Weights of a small image embedding model.
Model: 48-pixel images, depths [3, 4, 7, 3].
Training: batches of 384, held-out accuracy 100%.
Rows from block 9, named by matrix and row number. Each number is 500 + 25 x the weight over its row's rms, rounded and kept within 0 to 999. All counts start at 0. Numbers have three digits each. After the name is the row's rms in percent of the matrix's.
# convs2: project pointwise conv (model.blocks.9.convs.2.weight, 96x576x1x1), inputs 116-231
convs2.5 104:545495523478439489481476527529465516521501499491484520491522493480518551501524471529499541493441476531499508516488531478520467477513548504477489483509515510523499512524490509463523515536495462477507513445478487495528520471526490493519504524489489475503495493558513497534513456441526519466474502532501487508489508524509493505512509525514488517474479
convs2.6 097:514511508529457448522477497504497491481503501512494527516492493479533529554481517500515540475446474515480490502503473494539504481531494512511501535468465470470513524488513491501515485520473519521519511479537514508499490481538511503513489439486527493499526471541495505518502500570499500499505519487512487463514528547494475521539488545493450455468446
convs2.7 101:531478510526489535487478529504427519514493507469483509507494464495528512453503479493452506504497520513503503523497436525523503431514528488476495463486506482512479502547442550480502537522480492506475503484514525507443496501511500516497533467443526448504460485443483496512491454494503462536427519502478468493518479517473485506513484509465498505511506
convs2.8 101:484514505539504525509479516487518518476524496484455507462480543521489489493486517517488495471511518502516479521461495505490544492483564497526495453528487475506509489508507516511474492506484463506495519526473523518513514534503479512505529498538503529488489503486523527511490508507515538514494533479523472470505496459527524465500524527457490457487504
convs2.9 097:508498547499558491470496507522466442456510488480500479495605486479450482489507522506497515504508507519507505494513510566494508518558484539492494523492533495515477513485523513526531520448449557484499471498490518545510487481493535476559470488478518516539478496495504545504516484477501519527478499489513488480521503459507464522474501514507500480497513
convs2.10 099:480525519462484549510502517499436533510515466479472508516541504557516499475498508517488533462502484493485532469503522505466482505539502498519519541523472469422520515515479507486519522455451491505472508497474525489488545475485506483470522465451510494497489499472499549539477547542505531507521501516475500496464527508495454494515515515505462545519491
convs2.11 098:506526523481529464446537491526524506498502515463448490504457470484505479495466506499506509545492508565501497513512506495479521551498521504498480506474465496495526519526479493487491494511484498498512457493475485444491479506531531514466499483400512522498511506499509511552501477467493480461520481518499490533498499496488497498518478509524528479487524
convs2.12 097:449531500518527437430489492484481541510491530475542509501528486454453479519475533486517528501504459502514486526470530502508502491478510495477457456488523498492485489518480482498544460502508458531469515488513499489501536524484503489490535519469529503498478499488499477522498485561488514510517537488494519546494459482524506488477504489526508461473473
convs2.13 104:453532504457475524464539543498531463489500516469490486525481506479486468478490499501521551516465500481476499503475539483469510447426479535510530498534429508499515518526524513534471506541515534518510501504503519533539508493504489497452482525463507541460491534531466528480512509523507534513479487480500497508493502467523466499492542563495523511480520
convs2.14 101:506464513524508552510514481529456439491511528525549476537490486571471512509471508526500493531491485490526498492512465501507477515522542465519499475490520504494497506496500524422506525511507516497530506525492498507486474491511507502503538491515473498520502478446485502536451528456544491527520512542492541513533502474508485510481468470487479505493534
convs2.15 100:510464502508525504491439500492492464517487516514520514518477511514532526496486548539467498432475515480451498503505512461492564504524525494485535488536524481535446487504525501543515518549543482549525524534485459509491503527515506512481535460561527489504488484496521546485440511490519526500520548507481513509509510493501493493523490514498486500494487
convs2.16 096:526480474551507497552506498504515474519488510495489525497508481541520519529530495525500502479482499520532493492468532469492449518471532498554466439491509479519503510497505499523524498527488473507497473537493490473481489479501538502512512520462497501515461518426515483557476508499483492516516494508479472506522502484470493497500470498460530463485547
convs2.17 100:475475529471551477483552465485465407501503507510569508508516518504459521499473473493466485499508517498520509487480479476530503502509496498510486521499512486527485543547521544546490472453500512525487481489504512505530484521500508493495497511541471467512523468545509473521489520480497548489547528543495514468536475564528488493505478461506515487513505
convs2.18 102:547501483523500506537502514518479472538508533505531476487467534511527550450489560498527510476526522507527526522506451476500522502478525500449493503463569481452533484486478521482529543508536521488510510522536525499479546508487484518528502452485508464530465488526530498471512502495457509461503503471467464473514500503506496508492505493458540520466490
convs2.19 105:492474487443462508514481472475520518576486532492487467533462499529510481536515494484489454483536538499509512492510564510508509465486460473479492519520480456508489489483487492512474507500477475455501470527514462503526531499509480461487522509505516522489480518476480525490540442452507507498544499525460484499482486492484477507499514540490465523504524
convs2.20 098:467505518513459507466522484517501509504486489493466539539510503519510521529500520512474490475489488494535501478522510495496509493459464474496446486491474480532560471469509490454431470525525498510495476526505486503483521488530499527497493500447487480518490508440466470493527485488500524517499441506481509527477482536518502496546504490495501533520471
convs2.21 099:476521494532590507504541570511506496491507517457516504501527431480484479457491499462515467454514491445467502513491496480484525503488523469495439480510478520522495484491501531506542469486510522504518583508504546510500512521476465475477487463429496490508495477491472431436491516503495483522458519451484459493519529554477494504513541485499471514504444
convs2.22 102:497460495475458519533495511498463489474488515461485494511513507546475441507482473483496490482466503501505505488521508491483549505478504470501472496492520486518476510510498520506512509503514499472492480513524476471531481467504489433511532452554508513496522509461498489541548472495518531548576471508510482530491454477499535491506520503535537441473474
convs2.23 100:476462479433449522517509527470518478475518518513535511485520472519459514500476482509494509540499526508499489482537494500464474497492484504527540491496505512481507509523479475495518437495491495471490479518492469490504489499514524525485494541470510504517500482529500537483520506524494497524499461505489509475477490470456496476482519516509484479493547
convs2.24 102:484495532518522560528521525507548475476510537526543496485447511510458489517527530475514487522487507529524500508493499519546485543455504525534545473474485508461511497519510470555499476530497504485503510534496493535535514501487496503487523540544533471535477525536499462454512509491515500505519533496537485531495519526498522498490493501462496486531500
convs2.25 101:489474482528548489530530517472521472539486510498536522481503507544493514524503528485535496483505483513485492474498475490466483497466472465493539518448506482491582504553511563494461468502476540558491451525497492541487462491492503474494476493478525514465458496500554517465448495487530537520526514452474532460497463526510519517474479462451474514564534
convs2.26 102:498542500508497551524506496550542516502480529493492512479554493488508496488519486489503475498479509499502494491479549472549518535505531459494483511480541529522544486483492470513445481542508513474491566526483540493551502513510478511507489516530489514509497537463485509473496507484550515549526520499571449498481504515501530516499533471504485556502462
convs2.27 098:499531499490491513524516516512449449491520438487504499528525499526500515518548469515496538453471539472519478473489463501493499473528465536491541574540481506474518511503522506576472550524516497437521507478512474542518523489529485488529478497480498429473499517562442521526524527469497492475515484492520478517526507532478472504487503470501515532506516
convs2.28 097:498494491516509495483445488493557420556502522513531530501494519492505479492468545477492470515484492462477504509514508482541571516496471484515515417473544519523567490502484506457534494483456494532505498514534518500493535503495513481445530494471480525532473537499498467421521499513503472504496556487541482529484522418484509485491475429519509538520482
convs2.29 102:498446504505503560481516519514511482489494498475560487516457504501493492483511561504496525532480520469530485469497482510502480525502521536469495494498521483478509517473515501520505483481536538511499534469476546508499493509532492529519520527459514467494471521535478499569508472499505524472507505546519498502525499513456486469513496496535478549520452
convs2.30 101:517540503497513530465466477506518463455494552474549479513463490513520459507502510486514495576522504543528484505464480536523414521508446479499498450500536489467470537498547459515489509531498510473520527522510528475505524518485492476535539526558514479512506515498492502497509512510467515482501503473533491541496503514513490508503489469490509508485508
convs2.31 101:502503505526489468458501482521508492495502523478494472515485519495500523477524540532502450511550484519444470526460512514530515506465517502479478501474486562478499509507468494486443520509521479505522439507537459474502504473488537507545490476457492538498505471508462469504537491535477451443524460482481499476473488468491512505517489479525467489516485
convs2.32 101:454489518500534469470498486509527486496518509506490481534539519538506462524512492478488507503478506434504501497500502493523528503472533514465486486460510544505488442446521475508561428537512483478499517506476503516522448519499478503518526524462512476499519503517464498514484498542540505520550510496501532486520470452514513498496509509502529506512516
convs2.33 102:493470487498500508506472492472516442488491544503515534506468514514563503515506513502479518487513482507487513486442515516529447496472525496495461474506513446522526526511470511519505504478487515489494490539523515489470530495488527491440492481467489501530509508556527504492441487488491506473458527477504472550490500499491517484491465489469517463483503
convs2.34 103:488495488543479515530495485515532518505513561519482526521539497512506520480499479515537511550507464512480483524443521471549504482516501539498514523474466492554490474489506504491528510527507474420513503434483521515479495514484525509505550507491506486515499460454505513508460475528490507477513514459546490512477510608522479499520505497509466507500468
convs2.35 104:508533513526428529491506470522469460488503515505559546515476533524484477516507523484503462481488519472503513492535485483499530528490495491492532535490493505484514482501504442494466498523500496483514553533490525468511455463515484533489481512448491494486524472495515501468508499478492485509469463516540510505498478518521497466520515502508531516496479
convs2.36 099:489492520520515549474461492524486516448505477515498509499491498546516529517517499494513509513549510474539471501460492571502513477456484533481509516537499479466482484517527509500461534510521496479489509509529500519555522528505506475483522513529483498478503531501482477494499500529462535512465482488482511496511490474483489472521494529531483531431509
convs2.37 100:528518515509442483514508481522521527506510486506513471492479464518501507506546529481497479473565544539469489489526517542521492506501518523555509533491503473483536547486521509495526492491482461506517508496500480504488523488499503500516491495501486509479492500472519498464515470486485507515500490509512464506497491557528493494538516506507495490511530
convs2.38 100:512516508499458451485528477533503477540486530519530521528536509477511538524500489519427496503529486484519512508482515544494517517476460499485507474504509530488461516510517510556504511501475531509510465509489542501492486547488517476510535518511498459462516518499493464491506530421487463463494511521510471562507534461478514503542527490486519513509511
convs2.39 099:473485507476515474512489481494513491482511512481490487483417500491495518492528471526514530468508476481449485532519514539516542499493486496473474502508517515478519490500535495494523461503522521482524454540491506477538483514518485528466531497511509536492493494541469476459497524491511569512486466512474448523510491507489526501520528490505487464493478
convs2.40 104:519524489486452491533507543495451474494477557519493505499459473478499477473480473474522513491505486519511496514496522479480455482479531527522497537523467490493494477494498496466495484506511507515516561474490516497509488506498456539491509474474511491488420467494482499449486470566471466520529511516482474480519485488513484500518499520470527550487510
convs2.41 101:514510487509505432456523492502486541486497564501540525446456516498491494497526515505511457503522486524492520525468507520514463515480474515490514492491507508537469519480472502461502509528483456500497475517543493480490522512492540515487554530486468499526535476483490512498463512498456507444479526456500491483473526546472515478518520476520517503505512
convs2.42 100:562502514527560490485525502492483450491498524489562517526519496517518491496502507532454510518541513550467526530464482448459438455505504500476483444465488528478464519544478484520517486529502503481483504495508503521495455460512528470515506527542505460447491516504502473470521508535504513501492504490481485516498500432459490484491506503513527502488518
convs2.43 102:481526506518558449522511498509472486528477508479493511519468448501473475482483496497529533506446509512495492514505491490490453487502535538497492520473530519414524512487514500552553497497557526492511525521462477522515478508505496468535462502440490511506459473503473563507493519467503504482542446519502500517502492472490488502496474523509530543541459
convs2.44 094:476508504527486456493506475503532497506508516494507500464487466477524525463485500536498461511543498513492507468550515483515558504496459505488543497508494499508470509493526500493508536442484494481541483465495531515474505488513494496517536456486525518528508537496463506493498496493526516520508519482496475493525480568502475515524511488503468511498501
convs2.45 106:523543500476454500491509541527506543490494523469491498457500517503511476494511491499484549513505496469523521532498494487541547483516457516525454449464488519540475514499500494528518513519494485514511559498521491549488469505487486472563492490515476547491513514551507483480511535489488529487568519480509517515501515561487516494498488482497519527504475
convs2.46 097:524494518456532438459523498503529495555500469520465503518517440486526472494509473511527515494485477532518512477527479502485516459509483505523498530508488456547516520497502499479510508430533525509516457471473514490473498487509478526532502505542517522513574517538478514511496498485485472509472510508493485492463526512449454497520531518502466556479519
convs2.47 096:517494502470500546532486474480479465469504493480534484509508521511531500494517528502525451487522454503514535468506483476509486494535505520480522501482523474470461508476490459483489492495497508493489464488531499505452497502514513497502491500537516491513518474450471516480504501460468477479517501471505437494521530517466460529497506494480510528503521
convs2.48 099:492515497460494485544554450530467461487517516500545474500519471517502497490505484474510469491499487467560499487502545524513475521488495461554496537491467490507529485516517514541513517488528506488485520547516482528542500478524517505499480513523502507450516518532465529465479486463539513460547525478471465477503494486506446514515510553451492496499511
convs2.49 093:486517500494459524470510462498504537544500427516530505519496489532501503504469534511524503495472454474497518488467513459485542484495496507479447444490500502494516464509495467537508491522507566531501507471499520504519507481490481513477535488451506526485504498489449496500454455482557527523466529514512475540476518442491482468468493456517521543460479
convs2.50 097:489504510485479514527542529512573533553494537518528515486501498524522500475472530518503498480500483459506533459504485501524517511514528479515618487464509479531502500506485486512504512483521471521477506505534544478492501541518519501506521505490505507519527536485512513464505537548494463541538475485523510481521498433484512515486524487488469488504498
convs2.51 097:490571522490513480545462525464498513500481548485520523493481429526502506500498504526536504534479461497489507512515490511462511525508453550443488523536487519500519470472492500428498517463485475527498477502523530530489506477500520503444433521535493485436524526528513502472488497504521535512457536531535511483490514484550484518543503521517532509483477
convs2.52 100:532466505517490507499524515484511501499478461493455477486454513487477495495511534485547545475525460467501489457508458508522503481484487524507528548516476453496507464510486513476510457456517478485479530533504520522509468496456485511508537484500487474510493475507485512494507513535509492508469513479473498490523512480497457521501487481486510455456532
convs2.53 095:465515483522476528482518489462468493468514535517484554518521561522471459492464494514525494487517465465514511549468496471456455505535523482506492496501453499529489479509489542527506511483485495501515522494531523490480505477490532485521570512526470480453514530523501467451512487458445506478486459457479508486519471466490514510469460502508479500468525
convs2.54 099:521513506472461490526521500500483504500500445541504503502487514498536539515497435482455496503521535583512532448500526486497448501476500539487564508504498409528485495491498530500490471435499511540543503504510535514507472511527505486502493509511466507503477508496522507522488489480492492487462440518490486480466524458462501499482482497496505468504507
convs2.55 096:502500512501490513531488485531488443497496525496526486510460525463503533488502502509477519483521482486505503454489507541454486526519477477452496506511510463558472525497509512493509517467497521488517500532521513528474486529511502525510452470474500509471517484533531515462491472465450515517469501500554516475530506524521485518508501547443508479509511
convs2.56 103:523514517497507515474499498480492489469511481526606455521466502501525505489517499515503568524481519530510479518512471488465485524502467510499504511497511505452516469505517515491502512529497480454512464532538510484505563528516512473486529475488540471510512516459515490511507525461454506489461513469444515489507475487486528521471474447482480468509535
convs2.57 099:479500487508455500511508466511509479465497478477503492503478511529554498511452463546504452499478520507459491470452527502497501484508475502473514472528419431468520498531539543514545467484491504520484489504469534472505510489505491534504471495492484521509477475489496492488487469547470508498499492457562544509505536532522471496536482528515449486482513
convs2.58 103:496479545496507517527516516522507462445503488488518442507524478517519497476495472491526513509467502443525516499485490489489545438498533534553472541494541497485483525436495540505541552542486472460509519487493461476486551508492483493495553556469512465495486469489507506527509519501495518506473504507472554550530491506468476484525527487526486510446484
convs2.59 096:491481477467553494492474502502495491555501517496526492529525495486496512483499483509475472421486486487551463527453505540495482489497502495506487480551480475540496452502479484522519541490492467534483486506523487503530468510494488458500495500559504537511542506543488531479454518528468484525477455519502503506496472456516502502485549530524486455478496